{
  "horizontal_flip": false,
  "lr": 0.022,
  "ema_decay": 0.999
}
Rows from block 3, named by matrix and row number. Rows with one number belong to one neuron. Each number is 128 + 32 x the weight over its row's rms, rounded and kept within 0 to 255. All counts start at 0. After the name is the row's rms in percent of the matrix's.
# fc1: MLP up (model.blocks.3.mlp.fc1.weight, 640x160), inputs 0-159
# fc2: MLP down (model.blocks.3.mlp.fc2.weight, 160x640, transposed), outputs 0-159
fc1.8 024 [135  93 167 148 141 124  57 140  81 140 119 134 110  52 167  92 176 123 127 143  83 128 157 142 155  96 168  96 127 144 177  80 156 140 162 138 136  87  82 138 112 167 128 173 146 118 153 134 103 155 135 115 130 136 116 143 146 150 124 157  96 167  52 158  93 166 115 151 135 111 131 109 179  97 145 177 127 158 111 140 121 162 108  87 104 116  97 106 146  43 138 148 145  55 146 134 148 164 116  95 145 108  59  86 159 125 122 144 120 190 155  81 143 129 152 209 144 141 149  95 139   2 173 100 148 143 172 115  76 148 126 123 111 151 116 181 159 137 131 103 171 124 177  55 143 172 162 134 106 113 115 158 155 128 111 131 134 131 127 126]
fc2.8 030 [ 79  96  96 132 125 133 198 130 145 135 139 144  94 164  93 129  81 140 118 152 129 123  80 111 172  86  69 114 150 169 140 106 110 116 127 113 171 137 161  69 135 134 141 149 115 146 114  71  81 119 159 126 124 115 119 187 131 172 149 111 145 176  95 175 146 186  89 103 116 202  54 137 158  23 133  86 148 136 113 123 120 133 118 148 135 184  83 134 109 172 122 106 119 144 171 132 159  82 112  95 196 154 124 104 101 138 106 136  94 198 144  89 130 131 161 153 154  97  99 101 124 168 146 183 111  79 182 216  67 138 150 130 136 115 138 108 124 132 144  82 129 157 113  93 124  73 119 128 174 134  85 109 159 138 149 125 123  80 150 128]
fc1.9 112 [162 134 128 110 117 100  62 144 113 127 108 121  20 185 200 114 120 103 128 162 167  87 144 142  31 213 136 128 231 115 167 146 155 172 141 133 144 150 173 121 113 117 112 157 100 184 100  73 117 115 122 124  94  84 144 156 187 132 125 128 122 152 134 124 127 142 132 168 167  95 137  84  55 132 128  76  95 112 158  99 143  90 118 112 133 148 127 151 131 119 145 142 111  99 107 134 153 145  89 136 154 209 138 133 112 103 133  93 120 189 131  99 114 128 105 116 138  83 101 112 128 111 127 190 134 114 177 166 128 126 149 162 128 114 165 116 168 112 107 114 143 137 200 131 154 197 113 125 129 135 186 131 140 117  90  85 132 137  86 125]
fc2.9 113 [132 105 204 175  52 158 169 103 128 158 180 103 120 138   0 140 126  94 140 127 132 142 121 157 222 130  69 158 186 117  73 150  84 120 151 101 124 161 148 146 188 157 117 133 131 100 136  76 194 126 122  39 137  77 135 129 123 111 129 146 147 181 100  99 114 125 102  96  93  79 123 161  70 140 163 137 120 152 142 128 123 182  94 123 103 191 125 132 125 129 165 120 120 136 177 109 190 168 106 133 104 157 134 141 128 112 132 120 127 136  97  99 131 127 109 126 159 143 149 122  98 118 113 159 109 126 145 151 124 107 102 132  99 175 130 152 146 146 166 131 144 135 148 119 112 169  82  84  52 111 119 146 156 177 102  79 121  98 119 132]
fc1.10 025 [189 138 166 125 154 115 122  72  49 165 179  95 131 135 134 142 116 113 167  90 132  62  88 148 114 107 169 152 111 168 115  87 151  95 141  68 155 165 131  47 149 112 120 158 149 153 128 165 146 178 135 148 140 140  62 145 136  61 106 180 131 124 167 169  94  79 108 122 164 164 185 141  85  88 106 101 115  94  66 164 142 115 173 120 156 137 151 125 122 106 145  79  67  92 115 109 119 140  99 132 160 123 103 102 166 118  74  95 178 175 177 137  95 114 122 148 127  95 184 145 159  97  99 115 134 165 185 102 111 137  85 146 177 136 122 157 103 118 164 124 105 119 164 122  81 147 161 109 120 147 103 190 189 144 150 131 154 121  96 131]
fc2.10 024 [ 88  84 146 111 143 111 137 113 163 168  80 131 152 192 116 112 169 176  91 144  96 129 123  85 153 162 100 112 147 122 114 106 166 135  94 107 143 143 188 198 118 115  94  57 114 121 147  84 154 129 106 106 159 122 209 149 114 161 117  93 116 130  96 101 119 172 142 133 117  55 103 126 172 115  85 187 145 211 148 127  93 178 131  86 150 157 141 103 154 113  91 155 133 115 123 205 115 182 162  91  84 158 165 167  72 102 144 139  87 153 121  88 163  98 116  83 153 138 102  94 102 106  84  86  95 114  99 187  92 137 135 150 121 150 117 107 117  86 105 167 111 129 134 126 144 116 149 193 161 157 124  56  95 136 155 116 117 175 146 126]
fc1.11 007 [122 165  97 119 123  84 185 162 140 118  41  70 176 148  87 179 108 107 105 136 187 180  95  98 161 140 180 178 145 157 122 102 121 197 182 114 145  62 142  92  95 119  64 129 147  76 141 136 131 128  80 124 131 124 150 174 138 177 130  99 133 150 119 132 167  63 116 107 119 108 126 121 148  91 119 140  64  74 136 114 135 138 161 137 202 151  95 120 164 156  81 140  99 118 113 112 149 106 131  72  94 141 108  79  71 140 114 114 102 156 151 198  99 145 164 114 134  99 123 129 149 105 105 124 111 153 152 159  80  91 140  96 174  95 131 115 118 112 150  93 134 134 164 161  87 184 134 121 164 128 120 185 107 109 125  94 169 190 142 110]
fc2.11 011 [100 139  74 140 164 102 137 110 108 136 116 174  67 183 132 117 122 145 100 124  97 122 147 158 114  97 176 106 120  87 132 114 111 105  60  96 162 135 110 147 140 135 111 124  97 136 153 122 129  91 120 194 140 135 109 118  88 140 201  68  85 169 120 145 107 168 127 157 163 150 119 101 161 185 155 201 136 122 115 192  83 112  93  92  80 159 161 172  80 104  84 152 122 117 126 101 188 135 126 163 143 159 117  69 114 150  59 158 158 177 116 145 140  94 106  80  80 123 155  94 142 158 111 162 130  63  90 148 199 156 148 196 127 136 105  83  91 105 156 164  77  90 134  87 180 145 122 149  99 125 105 101 139 113 139 102 121 132  95  85]
fc1.12 101 [144 180  89  58 150 124 138 146 151 164  91  54 174  87 100 109 151 113  79 144 118 166 173 168 158 103 176 139  87 157 116 163 111 156 133 169 127 151 173  89  57 116 100 164 154 155 101 129 135 134 132  81 169  93 112 126 105  75  77 235 119 111 154 112 108 108 129 125 159 115 136 104 139 141 144  98 107  95 122 126 100  97 159 133 103 115 116 118 189 197 147 102 100 174 154  77 118 136 118 132 109  99  64 130 167 122 118 100  86 116 139 117 131 173 141 194 153 123 140 124 102  71  97 105 123 159  95 135 134 140 114 206 130 168 157 163 176 101 124 102 151 163 115 108 163 107 133 177 111  98 153 118 123 152  94  95  80  73  83 153]
fc2.12 100 [143  41  90 184 111 154 128 137 135 113 191 132 122 117 101 149 200 121 129 143 141 150 156 132  81 119 105 142 169 175 151  85 124 156  95 125 154 146  63 167 202 160 132 114 146 128 153 138  76 184 110 113 100  97  53 105 158 183 135 129 100 135 131 159  92  99 183 130  82 120 107  97 153 106 134 103 118 164 126  70 179 190 112 107 175 122 130 151 114  82 118  99 147 135 158 130 104 161 106  94 164  70  96 112 107 151 117 175 109 130 154 126 135 158 153 144 128 128  71 128 156 165 147  91 182 116 156  77 103  22 110  92 144 175 103 143 100 163 125 100  76  95 100 134 118 122 129 169 134 114 185 151 106 132 166 120 134 147 150  99]
fc1.13 153 [143 115  94 161  75  78 105  69 126  69 149 118 164  85 166 131 115 113 107 103 127 109 126 102  54 109 178  92  93 156  91 148 115  86 113 107 163 103 165 173 157  97 137  41 158 125 141 147  70 123  96  85 153 110 168  95 132 140  96 126 144 133 137 111 167 152 184 121 162 107  92 165 179 142 149  40 147 143 124 187 103 105 121 110  91 168  91 159 143 117 179 105  84 145 127 175 160 172  81 107 111  80 155 159 174 110 101 128 112 188 166  71 126 175 129 192 149 154 144 183 163 125 137 151 173 136 100 143 146 164  99 150  83 135 123 120 120 178  96 120 144 160 118 159  95 151 136 101 137 115 146 136 120 111 141 166 115 111  78  94]
fc2.13 146 [ 87 173 205 122 135 128 139 122 126 141 159 115 105 196 140 100 120 109 137 109 111  94 171 108  91 113 167 116 189 136 117  87 116  94 111 142 203  35 138 128 129 114  88 106  99 128  93 123 156 136 120 176 145 138 196 154 100 144  91 105 132 131 166 130  81 128 120 115 177 124 171 152 128 106  86 164 158 180  87 135 152 137  75  95 168 137 100 172 107 143 138 188 178 119 125  73 128  70  96 145  58 175 139  64 126 166 117 149 110  75 123  90 171 131 153 127 149  73 117  99 117 173 136 126  67 116 135 103 168 106 131 127 110  88 144 167 192 123 129  79 129 139 138 141 137 121 176 154 123 133 110 129 200 132 142 149  83 111  63 133]
fc1.14 040 [129 143 143  96 127 109 135 125  94 144 191  70 148  99 121 115 163 122 150 122 151  89 163  78 139 137 173  87 143 146  44  82  96 104 157 178 137 142 171 145 105 112 110  77 114 113 124  66 119 190 121 105 144 138 193 170 144  82  90 187 141 167 120 208 123 123 173 144 137  69 131 178 112 182 134 107 130  97 146 122 140 160 153 142 158 118 148 129 110 144  40 173 153 151 143 125  73 108  52 140 174 136 107 195 138 160 119 127 139 148 100  56 147 140  87 128 157 116 175 110 119 157 118 107 142 117 118  92 114 113 103 137 147 144  68 151  67 112 188 135 188 133 122 147 167 161 167  99 132 148 139 102 105 104 138  84 148 131 112 118]
fc2.14 042 [130  67 104 121 190 173  93 121 132 140 117 104 134 162 119 139 141 134 129 109 159 120 183 140  77 176  85 179 119 175 148 165 152 105 114  82 125 102 113 114 143 153 171 136 132 163 174 120 168 140 112 131  90 113 141 132 118 145 117 100  63 124 179 100 117  85  79  80 118 136 138 104 182  97 109 159 170 138 184 134 115  78  63 112 137 181  71 155 134  61 129 116 108 131 133 111 158 118 203 138  84 144 120 164 124  90 136 101 160 153 142 124 133 107 134 175 161 174 133 108 148 115 156 177 137 126  98 166 109 116  88 194 164 116 125 121 127 106 135 155   0 107 136  69 119 186  84 172 143  92 135  92 120 137 131 125  65 117 117 125]
fc1.15 115 [134 151 152 173 150 150 128 126 113 142 122 150 111 108 162  85 101  89 157 106 145 146  44 170 116  86 161 138 139  60 196 122 127 137 127 134 120 112 108 206 195 135  65 131  69 154 128 125  89 116 130 128 102 123 132  72  94 125  88 159  94 157  89 129  98 124 157  98 151  91 171 201 127  54  66 143  89  95  96 110 107 142 130 146  98 113 157 116 111  98 125 103 114 151  93 131 174 126 141 157 168  87 127 170 149 105 158 126  99 129 126  81 139 116  64  69 128 195  95  68 129 145 115 116 131  98 154 130 179 167 133 162 128 119 135  87 159 118 181 180 126 125 111 139 116 112  63 172 160 109 130 102 136 153 129 151 148 206  94  94]
fc2.15 112 [196 123 122  51  68 104 132 106 131 119 152 136 119 120 161 124  88 155  88 116 168 133 112 124 116 106  93 130 114 158 110  83 170 141 136 153 127 151 105  68 106 156 187 146 156 110 130 106 117 121 146 145 145  96 120 146 122 170 147  45 129 143 153 126  59 107 168 170 189 174 119 149 142 112 142 138 169 122  93 186 126 101 129 140 158  80 173 181 148 106 159 115 138 124 169 103  82 142 127 169 103 159 142 117 138 181 165 113  93 144  96  95  96 121 152 104 121 118 186 158 138  92 138 105 109  66 108 209  79 120 137 104  41 144  67 142 158 133 144  86  78 161 150  70 183 142 120 106  86 168  88 164 154 168 149 165 118 122 144 135]
fc1.16 018 [132  90 116 153  67  91 178 155 167 141 104  87 167 120 154 129 170 129 137 108 114 128 187 119 155 117 131 134 115  76 166 146 101 116 141 114 146 153 159 163 177  70  96 172 125  70 121 115  60 124 118 138 183 166 129 114 117 113  99 178 118 154 143  74 179  83 123 130 104  80 138 105 146 151 134 137 108 133 149  88 117  66 172 107  74 119  93 102 153 145 136 111 149 155 133 153 145 181 133  61 111 125 131 135 185  94  71 178 154 154 147 137 148 157  93 182  80 153 164 117  56  95 127 173  88 144 104 143 167 130 172 100 103 168 142 193 170 129 156 112 122 176 145 163 160  92 160 140  52 144  77 109 108 114 108  97 178 153 131 127]
fc2.16 018 [145 152 116  92 158 134 124 161  73 133 142 185  97 143 146 127 108 142 107 174 139 120 120 150  80  71 147 176 140 162 106 114 133 134  97 157 140 102  88 108  64 148 134  73  71 181 178 113 166 123 146 155 153 101 129 119 113 188 186 158 120 119 124 150 108 154 173 126  99 154 105 155  73 138 104 117 182  76 113 199 107 156  89 147 103 149 187 179  85  89 127 158  87  65 139 102 110 145 120 161  95 173 125 123  86 162  80 126 159 173  95 102 124 138 122 110 146 176  91  93 157 151 186 161 164 131  99  88 114 172 141 188 139  78 120  69  99 129 124 159 133  82  99  71 133 170 118 119 128  76 125  88 120 139 126 102  78  85 110 110]
fc1.17 152 [122 173 133 116 157 129 133 102 133 185  74 139 101  91 178 147 115 147  52 155 127 150  96 145  70 166 186 142 133 107 101 139  99 232 129 161  87  28 124  88 180 107 165 156 150 168 131 153  90 140 105 126 127 154 136 152 114  97 137 179 114 155 102 114 158  77 137 154  85 142 130 105 178 127 187 150 150 135 114  95 176  81  69 129 122 155 121  86  93 127  61  93 132 113  98 102 133 112 112 148  97 176 160 165 111 121 111 102 146 112 114 107 133 103 105 137 112 117 168 129 128 168  96 124 203 158  98 120  93 131 114 123 110 149 167  85 148 129 164 138 136 129 187  98 137 146 149  96 139 102 143 130  98 127  96  53 157  96 178  69]
fc2.17 145 [100 160  47 142 133 146  96 152 134  84 120  91 100 101  61 130 150 138 146 132 178  53 166 131 144 110 145 135 106 165 208 136 137  63 102 139 158 165 114 126 131 159  89 153 162  91 121  93 140 178  70  86 142 146 152 128 140 129  80  69 170 138 154 153  99 122 155  91 117 107 111 140 149 104 118 117 101 153 144 123 107 163 124 107 184 155 182 154  96  94 229 145 108 119  93 124 149 106 130 106 159 130 116 214 127 136 188 143 171 181 142 148  76 171 116 117 106 120 109 159 104 137 128 128  46  96 123 165 167 145  99 147 163 144  97  78 142 161 130 151 122 116  81 127 119  97 120 112 114 202 109 150 122 137 135  89 126  80  90 118]
fc1.18 149 [146  82 147 125 154 175 133 151 150 170 120  67 179 121 115 123 190 105 110 181 114 107 115 104 161  74 154 130 115 123  99 149 158 140  68 104 106 146 163 102  90 118 159 163 149 127 134 116 137 143 124 103  95 108 212 131 146  93  92 119  55 110 133 114 164 163 180 134 113 112 136  95 134 171 132 139 100 160  85 135 136  83 121  95 114 155 178 150 141 117 162  52  89 174  45 135 171 166 162  80 104 155 156 122 157 133  84 120 158 152 112 101 134 107 120 145 149 167 106 132 166 182 143 146  94 110  97 185 130 112 103 141 122 130 160  95  73 181 142 134 103 140 126 109  98 112  67 210 138 104 122 216 102 101 122 149 119 115 109 194]
fc2.18 142 [114 122 121 118 109 113  99  85 113 202 119 148 109 154 154 146 133  56 136 144 113 121 127 105  54  94  99 129 174 147 146 101 151  91 138 129 176  72 169 165 115 129 147 110 126 110 119 129 177 105 159  68 176 117  22 175 126 163 135 140 116 111 128 130 101 136 151 136 148  98 127 111 152 175  97 111 114 151 154 123 115 159 101 152 131 138 142 123 123 151 130 172 118  84 208 167 162 171 154 191 110 151 181 140  95  88 127 150  57  93 128  99 191 137 160  96 108  96  96  39  77 106 130  99 155 141 105 156 124 148 153 126 167 114 112 137 161 135 105  94 151 158 131  70 107 124 153 113  80 147 194  99 131 151 184  61 133 142 126 160]
fc1.19 075 [141  91 141 124 109 163 150 141 146 104 192 159 137 114 109 155 147 151 156 140 101 143 115  93  97  80 151 195 159  82 125 128  89 152 137 134 114 124 118 112 129 139 123 159 102 122 146 157 145 113  50 139 123 183 150 131  86  96 101 135 123 186 220 171 133 122 134 133 149 158 104  99 115  78 192 145 130 186 102 114  98 145 118 142 174 180 141 116 138  83 149 123 109 200 174 124 100 175 170  68 176  84 135  99 140 120  47 109 162 161 126 138  78  84 115 119 111 163 200  86 149 120 103 109 152 130 102 117 127 212 157 122 120 135 155 123  52 117 149 120 103 117 171  79  96 102  81 148 156 131 150 117 173 146 103  88  91 147 117 159]
fc2.19 081 [121  95 115  83  94 144 119 161 123 186 103  84 117 149 130  90 126 121 156 173  56  96 119 102 167 137  58 108 168 136  87 141 167 166 145  80 180 110 144 123 137  91 163 143  70 133 160 121  87 126 136  54 122  85  91 148 128 165 136 119 134 131 136 123 159 141 133  94 124 118 172 166  91 118 178  91 116 168 159 116 129 140 110 114 154 170 114 120 125 172 101 185  94 176  85  95 144 113  58 152 122 194 125  89  85 161 175 168  86  95 127 107 123 141 153 121 101 107 104 168 112 139 152 108 138 124 172 141 157  23 176 123 171  40 147 149 175 153  99 169 159 140  98 123 152 170 128 147 146 121 103 155 150 137 159 111  88 102 109  95]
fc1.20 033 [110 165 133 118 106 115 173 104 164 101 168 160 118 166 167  83  86 198 143 149 107 153 154 124  51 221 124 160 114 144 139  86 125 160 102 101 160 130 142 127   0 178 107 148 124 122  94 111 138 127  99 151 146 122 135 149 149 134 188 154 146 135 185  58 144 117 118 118 160 162 154 122 107 108 150 126 158 100  99 135  60 183 144  93  99 127 136 135 154 102 112 130 114 127 131 122 154 147 164 114 107 139  89  99  97 138 100 126 163 118 113  92  65 132 102 121 107  86 109 162 122 110 122  97 147 118 121  79 172 116 112 161 210 137 141 112 120 164  98  72  96 136  93  89 128 115 132 144  77 114 116 214 129 147 102 130 136  55  97 165]
fc2.20 033 [ 91 183 126 177 122  67 130 178  94 159  74 115  90 119 122 183 134 152 114 116  80  97 120  95 119  94 139 129   6  97 158  83 173 146 100 128 149 151  98 181 156 134 112 132 117 121 127 209 146  80 142 192 108 153 109 142 144 136 156 124 113 137  92 141  92 100 130 137 142  98 103 136 140 140 177 127  83 156 137  97 153 133 151  82 151 155  88 104 128 107 132 140  99  87  98 101 165 177  96 143 115 160 136 143  87 102 142 130 131  92 105 166 137 133 112 138 165 157 125 159  82  95 174 109 149 116  79 122 113 140 152 223 111 108 117  77 142 153 167 113 172 160 146  96 159  65 109 191  95 127 145  95 134 145 160 155  78 129 195 101]
fc1.21 167 [125  80 196 237 114  83 100  84 124  93  65 144 182  93 126 182 118  86 124 149 120 103 105 130 102 150  98  86 124 157  69 107 163 130 119 138 154 117 101 170 105 110 104 182 148 112 136 128 165 104 155 108 121 137 193  91 108 125 131 132 175 138 168  99 180 164 159 133  98 182 144 116 107 112 130 147 111 108  31 139 172  92 129 129 140 178 147 119 125 170  68  98 158 161 165 103 135 116  61 153 120 140 115 154 121 127 116 148 157 123 111 104 112 145 114 140 146 116 115 104 177 143 165 107 101 137 107 162 154  96  92  65 142 106  81 112 127 116 108 145 169 124 123 143 126 123 108 130 115 136 108 103   0 129 102 122 151  78 166 132]
fc2.21 157 [181 134  88 120  54 109 106 130 121  56 127 106 116 105 183  72  79 192 130 154 140 133 134 110 153 111 142 112 144 160 175 177 131 109 163 168 165 112  94 185 161 148 192 132 145 135 155 158 117 134  71  82 172 130  93 114 179 120 131 133 169 103 118 114 138  99 127 105 134  99 143 177 144  74 130 108 128 103 142 163 121 110 160  91 106 104 210 162 209 127 118 141 113 152 107 109 150 134 192 136 119 168 114 139 139  50 144 108  91 120 154  75 129  91 155  91 119  76 138 155 121 132  79  56 179 120 113 114 112 130 148 108 159  95 123 161 126 130  86  61 134 165 117 138 117 162  93 126 150 117  71 105 129 123 154 101 156 108 184 183]
fc1.22 153 [108 161 112 100 104 125 136 149  70 130 142 136 147 153 181 127 164  92 137 186  99 104  82 103 180 134 163  96 159 168 117  63 196 131 124 151 165 103 107  62 114 148 123  60 151 108 154 158 133 131 144 156 104 109 191 124 123 123  56 128  92 123 106 141 146 137 105 194  61  93  99 154 140 122 140 105  94 142 114 145 152 104 222 141 133 150 173 184 135 126 107  92 101 125 123 115 164  81  87 129 157  80  91 138 162  68 138 113 154 169 113 150  79 131  69 197 152 123 136 148 120 144 155 169 133 144 123 168 173 112 164 133 131 113 155 159 154 122 211 193 122 175 120 158  88 122 115 104 109 120 125  93 167 123 131 126 163 106 155  91]
fc2.22 148 [151 155  97  70 133 145 154 120  96 112 166 121  81 121 116 156  99 116 121 100 153 177 173 118 140 165 153 152 162 114  56 155 102  95 136 102 114 105 141 146 162 121  63 154 128 171 103 127 151 112 112 126  43 136  74 150 169 113 133 137  80 139  96  41  98 146 128 133 133  89 147 150 146 139 112 185 167 103 151 190 158 206  81 133 102 105 115 184 185 118 105 107  99 123 142 126 107 140 192 160  91 119  95 135 144  93 125 155 150 179 113 127 138 127 131 129  84  83 117  90 114  92 186 131 124  84 134 134 163 155  78 160 140 184 130 120 113 100 141 116 148 109 169  15 150 116 128 125 102 128  94 143 128 152 138 155  87 114 170 196]
fc1.23 030 [129  93 150 110 100 112  92 117 161 156 153 146 144  72 167 167 138 135 132 131 240 134 113 193  91 149 123 112  36  92 135 162 145 125  89  89 125 140 135 136  92 154 145 123 100 132 147 139 146  52 138 140 118 100 166 168  72 103  80 101 127  89 158 198  94 159 140 123 121 126  67 112  98 112 146 107  62 137 151 132 123 126 164 123 157 112 183 133 158 110 120 117 126  90  79 135 145 114  97 131 114  78 145 169 173 171  88 165 140 133 105 191 142 122  81 134 123 157 117 138 137 160  90  61 162 142 142 169  82 155 161 103 123 139 141  99 110 182 122 152 145 157  62 127  91 113 125 145 122  68  59 146 193 147 163 116 132 141  99 102]
fc2.23 031 [122 170 107 111 118  95 153 126 166  98 117 112 160 178 139 130 101 135 124 153 119  43 147  76 117  59 179 177 112 102 174  62 129 164 141 190 134 133  96 179 148 136  69 183 169 130 146  97 118 140 151 136  95 142  92 128 133 140 137 153  93 141 102 140 109 168 105  95 127 110 175 146 124 188 174 119 176 194 130 176 134 156 155 116 149 103 124 109 142 135 125 108 125  81 121  86 154 147 161 111 144 105 139  96  80 168 132 114  89  88 110 137 145  66 159 138 113 106 120 124 129  69 172 138 144  97 106  56 119 122  96 150 146 114  67 164 167  77 160 122  93 108 151 205 166 116  79 106 102 143 192 119 130  50 117 161 153 134 163 115]
fc1.24 080 [104 128 102  64 107 125 140 122 181 141  99 126 155 113 137 151 175 123 150 103 132 115 122  71 158 136  86 148 131 120  90 194 120 115 155 195  45 132 177  93 139 126 141  85 113  53  93 108 148 143 165 181 154 139 112  88 144 150 129 108 105 128 147 118 141 133 130 118 152  87 120 137 129 186  95 188  88 142 125 115 156  98 173 106  71 117 105 100 157 138 161 209 117 152 131 122 115 182 158  80 161 153 119 133 184 136 109 148 164 165 135 105 108 116  92 172 110 163 130 141 135  45 205 170 129 110 128 124 170 179 107  82  81 142 139 118  94 120 164  72 100 100  96  96 141 129 133 131 111 128 100  92 119 198 171  67 141 169  98 125]
fc2.24 081 [121 167 197 140 191 149 107 115 125 120 126 100 112  90 116  60 129 128 118 103 120 124 140 159 137  81 112  69 122 144 142 112 111  87 103 143 106 116  92 105 163  97 157 105 120 166 106  72  89  76 111  88 141 126  69 138 114 179 176 134  73 126 121 123 141  71 136 169 148 179 117 153  90 207 171 151 141  75 185 142  40 188 101 106 148 151 183 141 138 170 122 189 119 143 106 154 149 163 124 106 121 204 112 159 135 170 107  95  73  91 145 124 126 125 134 117  86  87 120 110 166 170 136 130 180 186 107 120  64 135 155 109 138 133 120 178 159 138 149 146 133 118 152 132 150 148 138  68 140  85 142 103 145 143 151  78 134 114 171 153]
fc1.25 171 [107 132 140  88 119 168  94 135 115  95 122 144 189  71 187 110 100 133 110 103  81 184  73 101  95 107  82 112 149 147 154 128 134  71 170 136 114 123 142  94 193 121 152 129 167 135 148 151  86 103 155 146 184 112 140 113 151 141 134 121 117 195  95  97 132 172 132 152 160 117 160  84 148 139  84  74 112 175 163 126 118 151 107 127 110 139  64  96 181  97 193 160 128 119  98 138 130 138 216 127 129  86 113 156 153 156  93 127 127 174 190 122 106  82 142 165 141 109  93 152 166  80 110 146 127 148  89  95 202 170  84 127 133 118 124 153 119  80 125 134  98 140 112 115 142 168 111 142 159  83 109 133  71 144 132 210 134  55 119 146]
fc2.25 163 [103 146 129 151 111 158 127 134  80 196 147 117 115  97 122 180 194 115 149 196 130  95  87 100 171 127 109 169  77 110 166 120 140 136  88 128 142 169 151 165  77 123  86 137  91  86  98 170 147 109  92 187 172 119 147 179  45 148 155 110 109 143 131 118 162 166 108 109  90 130 108 166 160 159 155 132  92  74 130 129 195 159 119 121 132 165 115 147 155 118 104  89 123 161 186 101 115  67 108 183 141 109 176 108 138 137 116 116 152 174  74  86  98 105 138 113 175 109 133 108  69 153 135 175 135 120 175 148 105  66 134 152 125 120  75 123 137 147 124 105 145 108 156 155 101 133  89 110 127 172  99 195 150  64  99  94  97 126  87  89]
fc1.26 107 [115 140 137  98 147 142 187 110  94  95  95 110 150  63  74 136 130 112 124  84 114 133 172 139 173 157  72 121 146 121 168 117 121 139 111  95 127 150 180 172 171  84 107 103 139  81 119 111  55 155 100  80  83 112 142 100  83 185 141  90 170 131 158 150 132 119 106 106 130 136 125 146 166 132 140  62 142 109 152 147 160 143 129 116 126 140  76 164 139 156 118 141 126 156 112 123 244 166  78 168 131 153 200 149  38 122 122 139 126 181 123 143  63 123 151 120  92 124 137 123 161 188 154 155 151 131 161 110  97 139 116  78 147 111 140 105 106 156 133 139 170 145 139 118  91 139 158 141 102 143 172 172 132  27 180 116 123 117 121 156]
fc2.26 110 [114 153  89 120  85 149 162 134 166 148 103 173  96 143 107 135 135 151 136 138 146 155 106 114 110  93 106 146 181 143 156 132  93 156 115  67 137  97 121 114 123 173 167 100 108  71 138 134 143 128 111  80 175 122 157 157  77 117 114 143 129 115 129  87  90 117 148 178 100 176 100 154 148 140 155 165 170 120  71  86  44 137 101 103 118 105 162 162  75 146 116  82 131 104  72 121 167  96 174 108 109 103 137 159 157 122 112 187 106 130 175 152  79 116 139 121 129  93 100 151 175 163 134 147 115 113 126  75  74 159 110 173 149 149  93 158  95 138 166 124 107  28 179 126 189 117 140 157 134 102 158 107 164  78  65 117 166 195 178  92]
fc1.27 018 [112 105 151 144 100 178 126 132 135 121 136 141 153  81 109 169 144 146 177  64  76 131 168 173 132 129 197 115 110 133 124  69 135 146 159 134  92 144  96 146 180  94 130  95 168  87 130 145  87 159 119  78  87 143 115 112 115 141 140 110 120 127 135 159 114 124 123 140 181 104  75 128 143  74 139 141  90 137 139 216 127 122 129 178 124  98 123 151 144 125 160 153 122 154  80 108 140 108 116 167 151 163 117 149 152 114  52 164 126 152 145  80  95 104 200 237 122 169 131 120 132 195 167  80 138 103 144 124 136 123 113  89 153 113 160 135 123 160 132 118 101  44  88 151 115  66  80 193 106 108 150 165 129 158 175 140 182 130 159 120]
fc2.27 020 [152 181 149 134 166 101 135 133 159 175 180 136  99  74 123  76 179 126  55  97 101 118 148 108 127  85  82 147 165 153 151 100 100 113  93 123 189  80 144 153 141 144 163 133 116 104 207 134 116 105 146 163 157 122 162 138  98 130 154 113 112 126 155 107 118 114 186  95 153 193 194 171 118 164  81 136 166 134 154 182  77 153 103  52 190 136 197 149 118 129 118 130  88 115 140 125 133 184 129 116 126  82  87 137 138 136  95  82 113 131 163 160 109 113 128 113  95  75 136  87  96 131 149 146 108 160 101 180 158 105  84 145 113 123 116 112 111  79 160 172 133 131 134 126 100  90 115 165 164  86 155  56 172 128  67 127  95 131 117 145]
fc1.28 019 [125 100 190 107 146 168 160 146 158 113 113 107 140 152 209 185 117 125 154 190 137 132 104  37 126 136 134 145 145 125 123  88 134 127  96 114 121 139 173 149 116 156  89  51 153 118 114 103 140 117  91 191  88  94 131 151 161 136 142 141 143 190 102 188 101  99 151 135  82  61  79  29 122 101 110 122 132  85 155 130 125 139  93 140 145 120 120 121 201  68  97 147 117 138 162 150  88 135 204 144 149 106 160 162 157 121 163 110  98 137  74 138  97  97 177 199 123 130 130 168 172 105 175 130 116 136 175 143  98 118 103 111 117 130 157 162 152 138 137 132 167  90 149  61 103 125  81 121 111 141 144  99 117 103  93 112 128 104 150 121]
fc2.28 020 [133 131  85 112 164 158 132 155  88 164 164 183 120 119 105  99  94  90 108 163 161 131 102 113 144 111 100 160 126 105 139 114 148 153 124  93 150 115 128 125 172 101 127 178 124 133 160 137 167 132 159 163 143  94  84 140 168 125 151  79  41 219 128  96 195 162 154  35 108  86 161 193 171 112 125 163 175  75 128 161 134 156  67  94 114 103 125 173  82 121 119 126 129 131 118  97 131 129 117 118 135 102 152 113 103  92  74 109 180 184 169 109 125 135 160  84 146 141 156  90 169 157 100 129 131  85 137  86  81 157 134 165 138 177 114  86 103  88  70 174  93 154 110 103 147  57 176 156 127 115 127 118 160 103 134 123 120 101 148 127]
fc1.29 086 [ 99 113  22 175 158 142 151 140 120 150 117 173 167  84 124 141 149  86 136  81 126  98 115 139 162  76 140 161 154 165  59 121 136 113 158 111 153 113  85 102  82 148 133 112 149 118 104 174 172 150 148 143  89 136  98 154 152 141 128 152 118 122 124 117 141  20 133 164 171 125 150 115 158 113 190 154 121 143 100 175 161  98 155 117 204 132 158 179 140 142 132  89 179 140 145 120  74  86 106  71  94 135  81 182 139 136  97 105 136  86 146 187 117 184  75 122 115  79 168 107 141 118 172 142 189 148 143 153 182 127 162 103 135 140 144 107 118  98 137 126 133 166 135 107 100  69 141 159 126 143 148  65  94 105 105 131 139 105  93 114]
fc2.29 082 [ 96 165 128 114 143 142 157 107 137 153 158 127 185 159 132  95 156 112  88 125 157 150  99 126  93 168 104 125 159 172 163 142 176 153 139 117 106 102  84  86 105 145 103 106  82 132 144 151 128  96 112 145  71 139 103 159 148 156 131 137 137 120 125 112 201 150 136 214 149 105 121 141  70 154 166  89   0 102 125 120 105 121 100 129 159 182 128 127  92  62  95 206  99  98 117 133 127 147 164 120 176  79 173 127 113 135 132 102 115  93 156 139 138 188 131 174 117  81  83 136 145 168 144 139 144 153 149  64  76 125 126 136  78 105  81  81 141 107 135 105 137 104 110 130 158 165 165 119 103 121 126 102 143 138 161  95  99 201 182 101]